Weights of a small self-supervised audio encoder (BEST-RQ): arch conformer, 78125 training examples.
Rows from block 5 of a small self-supervised audio encoder (BEST-RQ), named by matrix and row number. Rows with one number within an expert belong to one neuron, the router's apart. Each number is 128 + 32 x the weight over its row's rms, rounded and kept within 0 to 255. All counts start at 0. Numbers have three digits each. After the name is the row's rms in percent of the matrix's.
Before each expert's rows are labels from the 100 clips, of 14976, where the router gives the expert most weight on average: "top examples" is what is common among them. Only what is clearly more common there than usual is listed. The data: simulated modem signals in the audio band. In brackets: how many of the 100, against the usual share in percent.
# router: router (model.blocks.5.mlp.router.weight, 16x192, trained with AdamW), inputs 0-95
# up: expert up (model.blocks.5.mlp.up, 16x48x192), inputs 0-95
# down: expert down (model.blocks.5.mlp.down, 16x192x48, transposed), outputs 0-95

# expert 5
top examples: carrier: 1.5 to 2.5 kHz (100 vs 25)
router.5 089:127091117118112128090144188154123142097128155124193137119060105118159070083116176126119140110144111091217172111118114155199114131155113134119149137133110125141112095112133101139129138140123150108121128124141098090146145076122141157254146135114140108089168119118154104166141136089116144138
up.1 117:175103163153094103104142108143151138064122151141131105165104134123107122166095095081120144184177148119112144144183176088070141181137096135140145110119167110160127128143127124134079107096173100167196094111126145096114151182144122174142124185182145064127121186122107139158129127100083184129
down.1 084:095142102145111152138073154086114129117180074109138101095182116122117130103155170134180125182063078146152114194129167129095179132167119117161173140136106122159122148113110168087142164121191124155083106145114095097154206146154137095108139121123066098167107143072152123163095117130178105093
up.2 102:141101125100148102014134143144143095129134122156081119127131120147167135194144101113088132113120119126123101131134105173079098164133126132092139109103149135095131177133135100165121133142189137121131102126087138108112102124114101165087141143149101156103126100114120117128126103106087121151
down.2 065:181110107172150157141154137096074174143176227153150134111129127152077173098097103109142179142113095187175115155141101114093140120128163132175135188094095127100161141128107082134154097144077098161127129158161107140124119123140074097154086176140171099152146126147158124149148114114161175134
up.3 101:137181104184132124054167111138172142100156118191077104134069110153132163114148128118157109165204128078111113143150134108091146140162137162104115132115146140132114198100116073132138106103153123126164114131140151091143182162119089146150105102119100054135124177079176161151133147179120119078
down.3 108:125155073127173117099135132115055100135134176173105106118158189060176094146187148101077135151143102118136092142118105127061107116168138113199100146161108100132124110032091121143174173127143113177124172123149118118147144151157124096147111175150131155120102153133187158138114144114195140176
up.4 081:072099136188142139157100149117148090182144146078113104206129108163137122155107138097141153165121214146166116171202183102119157161105069184141133083127135114100188130123103135159127126065163142111189171126099205140134099127117112189171137177156139135101126165081074146139065118107168119080
down.4 097:163149096116172163153098127110088164152147186153156123089184111164123104133105134120132055077062096101110110155105164114096126127122087179122154112178108102109174122093150168108115118143107107137105172174151132174145124173146114135086160172083116104117147147179195162129128144175150117177
up.5 115:196084197105114135151142109133116110108115157158144110141128126060087076135101110120098159119110142112076130156151139132064052157121100137156126147100158055123130109138117135117128137161125129133199125101135119152137147181130094077107091122191180103112099106102146122203091158125161132160
down.5 076:103068151135166115100126156048105104129203130187148134084192114125141133161174122107163096118143103168093167199124105115142124154135160124181181158058111110068090142102097166164149141110113079118114108122102071124107148113092134120131098125147113130188103141150162134109105107070088158123
up.6 107:102116114209122094128105116177145109161110124097091152140090131111176068100139162147119096146155147105179107135125093144154087100090138135124151127164110185179152105146155120111070095126191155156100187185142113077078106113133143163139158090091058099128114066158098090191138147166143038166
down.6 107:131196105101109191131070121119117118198089177156082118106120159140137108128073140071156153130131150146143131158084102104093130134169103182151125059145160120174170137144160081130174056153160136117110177167131085114094150108148079089087090122146083143114065131147172202184080140105137142184
up.7 103:117060201150097108111142095086154124096128090119164117167146127122100107120106109122115096127079105104088147160051092137154077133093107067158132112139110096082100074121129136105102137162146141134176138102114141125148081110179197157121124147094115188127138191168151154073156158147154145215
down.7 114:132139095111106129163115177135118128128130151098146135117133120126120105201160127155175120127070150123123135132159139184159101171161147154068097150145167168139141125171079129131181124137118100157182133148159167144157116153087142173107170104120134152137121153112148108152088090089096072132

# expert 2
top examples: carrier: 4.5 to 5.5 kHz (59 vs 25)
router.2 095:109148116083170062170125206169117159149113119135090142108110146093144161104137153173182129118165094121167166170070172155151153101130153125108172064137119111141119129103121125172082153075144101081127088121142093139126147064127114182129101164139159186109123116137150126159103153086081151101
up.1 106:106119165049086103137130112115097074103138095109050105167140126093093130111152126138116109116100129077147139150189127131128121130061151112100126114136111132173129112119116133099156116128084147102160134115143077125151154108120104218141177094096092133121161116085165164095205157146107060124
down.1 089:131137113131140108090104119193052098129188110121121040187172136188135164196118116151105126185120102139127119142128167122114162211116148125087184117095055167141082176128126076111142121161104132131135133158115109172120113111126131112137117140114132144089163140144159087136139104096111122157
up.2 121:098079086047133167190111121114090120206136158125069092089183126059072086156163160151095134095144149128159139124121138156153110192147183098118099083132089139155144101130090110133105173081140146090144162106117147128187109187080054112132151102151133124105163185105151126165131090104142098189
down.2 095:155159042129105161155078120181108128119115093183096129162138155192096181186124113108113115134099152148143184068112110122098127160151161108142127103144089137164156173169118149091175102135116083155140131161163039087131187121156118084112067090130086105152082087112195137111121137151144078100
up.3 084:095119183122134147095113122119151156175138139158104141085147126076125160132179183153121129117114144066183100159183120145158057148148163121172117114142100095171090181081080145100130131178135166135158114123158139140100105190144116166100136138156175233046070181161151162128097066119175119199
down.3 095:123056088156128122098106110132134075135175065092151112137103147144124110118151143124118106183144103139134169108146080146124126156159120105109166120174130148142084129158116134147154130159154092095112113208193065067120105097125112146100113059093096164138141130143097107158144128097150178184
up.4 116:121065102146120167137141102127139138125113134089142118136182150094176040083181106098142126147106117106031183133180141156165093150146137103072131108097186114186102062165125113144061107142108158096101088133138154148164145161116104155157150134169123032115088101170110151172139117130071163163
down.4 145:139146092135100161161120192169098127139099132124106159114152140129099127088063122119094105141150082119131126108155149106093106147156089158193143139149077130126056097124181132165124093103150085136149087151140087120118161180153123112153131104096147159171063155108172074112097125057105140128
up.5 113:118079091152111088098125116131151092091123079110115113166168131124148114126178169136085098165107146124060156117217112098132116132119114146085152126120159150154113101132095136161134113101111127073124096140095151133127111126091153157089147107177112171140158114142115145089132145172135101166
down.5 123:144074115109129152183146094129066117131089125122157123160091141083091119129157171136094143074107088119150129056140159193165151142146114097109123136196149098183112107100098143114102136121130131133122097144119168163202098096097164152123094125130124152094127111100103093132151134110148138141
up.6 087:122131147147179093135086164077119131143130095116079168129157117137089193134180104158135155104114166117186131127133138090187073107170147135112136098163126094157144146159107158121182085129167146125130121142112137092100097069100054052134141065193140145106131205146116148161094133097093160093
down.6 122:124124135145213111108120153150137154146097111144092137024106110138159143164068172109139107142117119148165146210127103106081153094165137154190173148117132137100148153126160098124140115124105143209121120136116058196121150088110153114174220125087134168097078147053106143070186136097039103116
up.7 114:119122078096093132107123149102099089186103092140088125134130098089118111127097133132082172097139167167135099124113066111092000162108139057122128083099143175078109109143114113139146138095122101111103116127084120104099152142144121190121067133153118184116142118119073147130096129110119110084
down.7 108:140100081147117133101099095112069123157148066131164081145153160104119191191120144142093111106082107198145148169105087142108155223113121194148158184100082115161121173111128216121162075156151115091092151129130079111143204102158120108125098134113100104113114148178167124082175115100164125106

# expert 9
top examples: carrier: 4.5 to 5.5 kHz (55 vs 25)
router.9 097:155137143125105147058141124165137164148132156147128102083117123093083136132136193210115128096139122133075171094160097176121159110166137148141164149103034145115094153154088106115098099100199113135130093100166110136151115141103124087098137131136111086087160165148150114142112117156079026138
up.1 111:119132215108053114149164086112125118133086148099119132162072156091149017126078161108167140125136170159101146145193149086153151098122107152107124077169155147119150099103145102147107159099134114156110133133177138146090135154100191109136103129180154085118104097156096139158111142141138100159
down.1 067:162152143121137140162066109147159086159053131110123121111122173106124131088128062117136170144105144144137101135110095107154161121081169173147110137100095129149096147072226084179184110133107095107109134054049122122040134134055110132122112130107165120152188121105129125135136133179168123176
up.2 102:157115131163096182054102136145144090161159160110157071124133124155125157173127169101096116191121129131123175105219112123117000114134161093142152114087159097124128087157096112143128091118175117160152159144160091136118108142101128128135115158123159220145117190131118154123121096097109196133
down.2 082:094173112078148131117128162122177129157182155087162105096165108081085136096118101114163187114125207096154148104145115166175095145113122156184144161136098134108156165056136125155169084120127115194091154090120111113047107090048155124084102141136119103137166150095087082117092124090147153105
up.3 111:120126157117190123101098112130136115161122197088119080177112138122107079082120120164119153156151174141069210109185162138100125167126107136082129131076140133193156152099115108116133106125113145079180108112097150155137146144146182172169128145050105114125134101104086117069121148135113187122
down.3 092:114179136183140103129126187090125072091106127181091088161134082136129172112112131088154147151100151150101087092068183099135103056125097112171114143149103191164164154160179087104212065172153114114154189104100131106069163096194149124130159094124118103097155119103184113133140140084130149122
up.4 101:090145139186183127062113124136185107121092176071165099145090155137153173129137160159126146168182155133096108129150124113075138150135104135144149125118131107114141104067132085118154084104133107135104101148103139103091138156155115183177138119091101105113114180118076134024090109146115074098
down.4 089:162101039082105114104085130096085139129153115172116138071124131151186139094149121116151118087086170115130112171167143181168109127098088174182147084175055164146172186128149188150178072132110105105092129127117079121116202146122141098110163074109115120104171117172118136161152147078214132174
up.5 102:068207143190141089132102134116115115185129120136133144171113136130106107098129170209151152152172138121062113085180202115185125150118169165104130148157124165132170054129126130110199103128134128072132133141158059154146126076131182172174158157115107122147148118108159154041154123129148198160
down.5 105:144108042151056151147128099083091145118132143098100130133157195176102161154090124106136126092158142088094116108184139135126141112118145124107120142139088166066152157134100107148156096080104105167098160129171161140098114140131115128108106161150111096153142153172120155134111157131073135140
up.6 097:121101137136138134024097098110130101084133138120152119132148122126158085120105079167117127231104125135107103101152131138115127158112154157157124147123208114116133155161147097144118072037103132082099118149097125146149116155137088153138113151182120082134196117098087134133130162133078171124
down.6 089:057091116132110095095104091149171135151168107138133134103100126152107073182132045158168154171078166145080147101106082105096095078157151102092154152097126150088174122114154131164134119134124110112087168111109109123123120121122120144128112208112122157165192130133155123112079142105132154067
up.7 094:084198101116093123170095139143144097144126139146137167153106157105134116116083173130100137140158187116181134121146133117095089136118095140141158156154090135132156064141136110078148097153070122078155172140160119083125151050170158164206121108198143010141148172086130169089067144167140153118
down.7 079:101110131117181183163137153176120131117051128118092093157152130141147186128085184111117115195128146134113120091118154139159107090078077108154156104153193139095138116125161099178081130170116087139080141080086083136086069146095119135090110164172093116130137126124134120169173138131136116172

# expert 7
top examples: carrier: 4.5 to 5.5 kHz (54 vs 25)
router.7 100:110106061185081202195136101149107133133142186125108132115120135103150069136145131148102096109134086123095124166110114124112128122151117129107186084093065130133114165117106115125098118129126149118110085144128058127065155186101103194120122137108131179066151098144079124108170144136118144184
up.1 109:171129139071093067067109123127134121103099084135068150118129102134139167127102112086091120141148135088149148131164089094200152140118112182154118116157114134181108167159157135128121133191183133125212169174130145170185107088150177125122098145086137123172102188107142094128108122081170142167
down.1 090:150060097142100118102092144170128082164141149110066073141141106126110150200211104128071160124157118084183137119155127120110137168101092117209167151149104127134109191121086103170078090169112160060167112148100131152156149074145118165110083124113156179119088143173108162166132136124087132157
up.2 106:207104157145172115105150159153148114042119094141149143141104123137140147132149138197135145136097104120064059102068091140121137120137142100166135114084155099091088207065132166103102138095092121064153101144070183064156102141133097173166117111166087082110139181125130163119140127144107169118
down.2 099:112090105115102188178142123160136109137177133103033157032127119095059119133174135078155146121114118130138169122068124107170145159083073092075125063165114152143167133109075086082116088106137144108125129127128099161149080109119107115092095103152118155152158138154146129107125125121156150119
up.3 083:186108111103108083176118097117107083150101075102161156117152106153101165113128135121146156147132108119094190109197055145125105127162159095105121106097135158120064171201133141122061167148108128106140074162084122124051097120094112174090164115155151112134114126142084152138159157054113101151
down.3 088:136048157120143092092100163107097098133139152120099102134139109132118152144147157173146074104105104139096152091193147115132144153127097148046138086161063134124135137147042166115163064148104121163135132088121165109145160099175160081142131161097184091156084159129117180160195155163148124100
up.4 088:135095202138083130157133128112162113121099114113134111169177103171146144115200140145094186123174072165121073131072141119140100142153122141099168151088106166141101129124082114108116154153134179064154094151119142170138115122108166145129140139163130188109140065128063157119075109091105171181
down.4 097:116086159113216156119129144150189093114140108132160161087102133130145129134146167094108105121155091088141153108144107130134128088121143125110109148109169121112093146115098127105088066085157146145136192129166103193117082134098133117176161143141105127103061162157126137157114133119116128095
up.5 101:128138118093129110084121128098127089157078108142141164121154125160150089138103167179166140160133106191153116083116142159098097103187130156176082110075121138129131158126182115083105146081092146105102148155100143120129140164125175200149086151129125046126206151057114157154118163058120107150
down.5 085:095037093149154176089091071117110105079117158155169140053081159151144112086123122160081104069149113111089171118149138135110062110115122097116181114111090128143134138133053146127105103188147101127114139121118190150208144046149120110143173063149173127132150127123121146176173169109177101130
up.6 105:111145088195089138037164122110103099119138133110126130132158099073124127136105171159182125138109112152144065091146087109099137132153134148159137168068088171057112201114137129096153152128080130094185115104094165157091141145084181149161133127194091173088161174106106153112114164142109153160
down.6 102:123119097084163133133091082170143111142167149113154165111091132120084158117131126107072059153115081095142132146155185174090204137139116044124116133133137173142119086164166133152093153093132166153154123197136146144189121124154086151117071103138123148110087142159137071162120157124152124215
up.7 092:183087111157054191119117116112149130157094114132089108184084109101127143102134118133081139137121137147149235163141059106140110148111122099079144109146147100110160131194142120097097098130068131115146135137157126112203132133136144084150099090142156078093108106131108142111125102165141106177
down.7 135:086045134094128083126109098123110170107111137140105122072097077127168098136166167131132170099137105065190107131143131096086067120153109104117093075137132096093157132108118120163154106188150153134095139120167104129152106106103124112110153165122126089129171113102156138134138121126139122159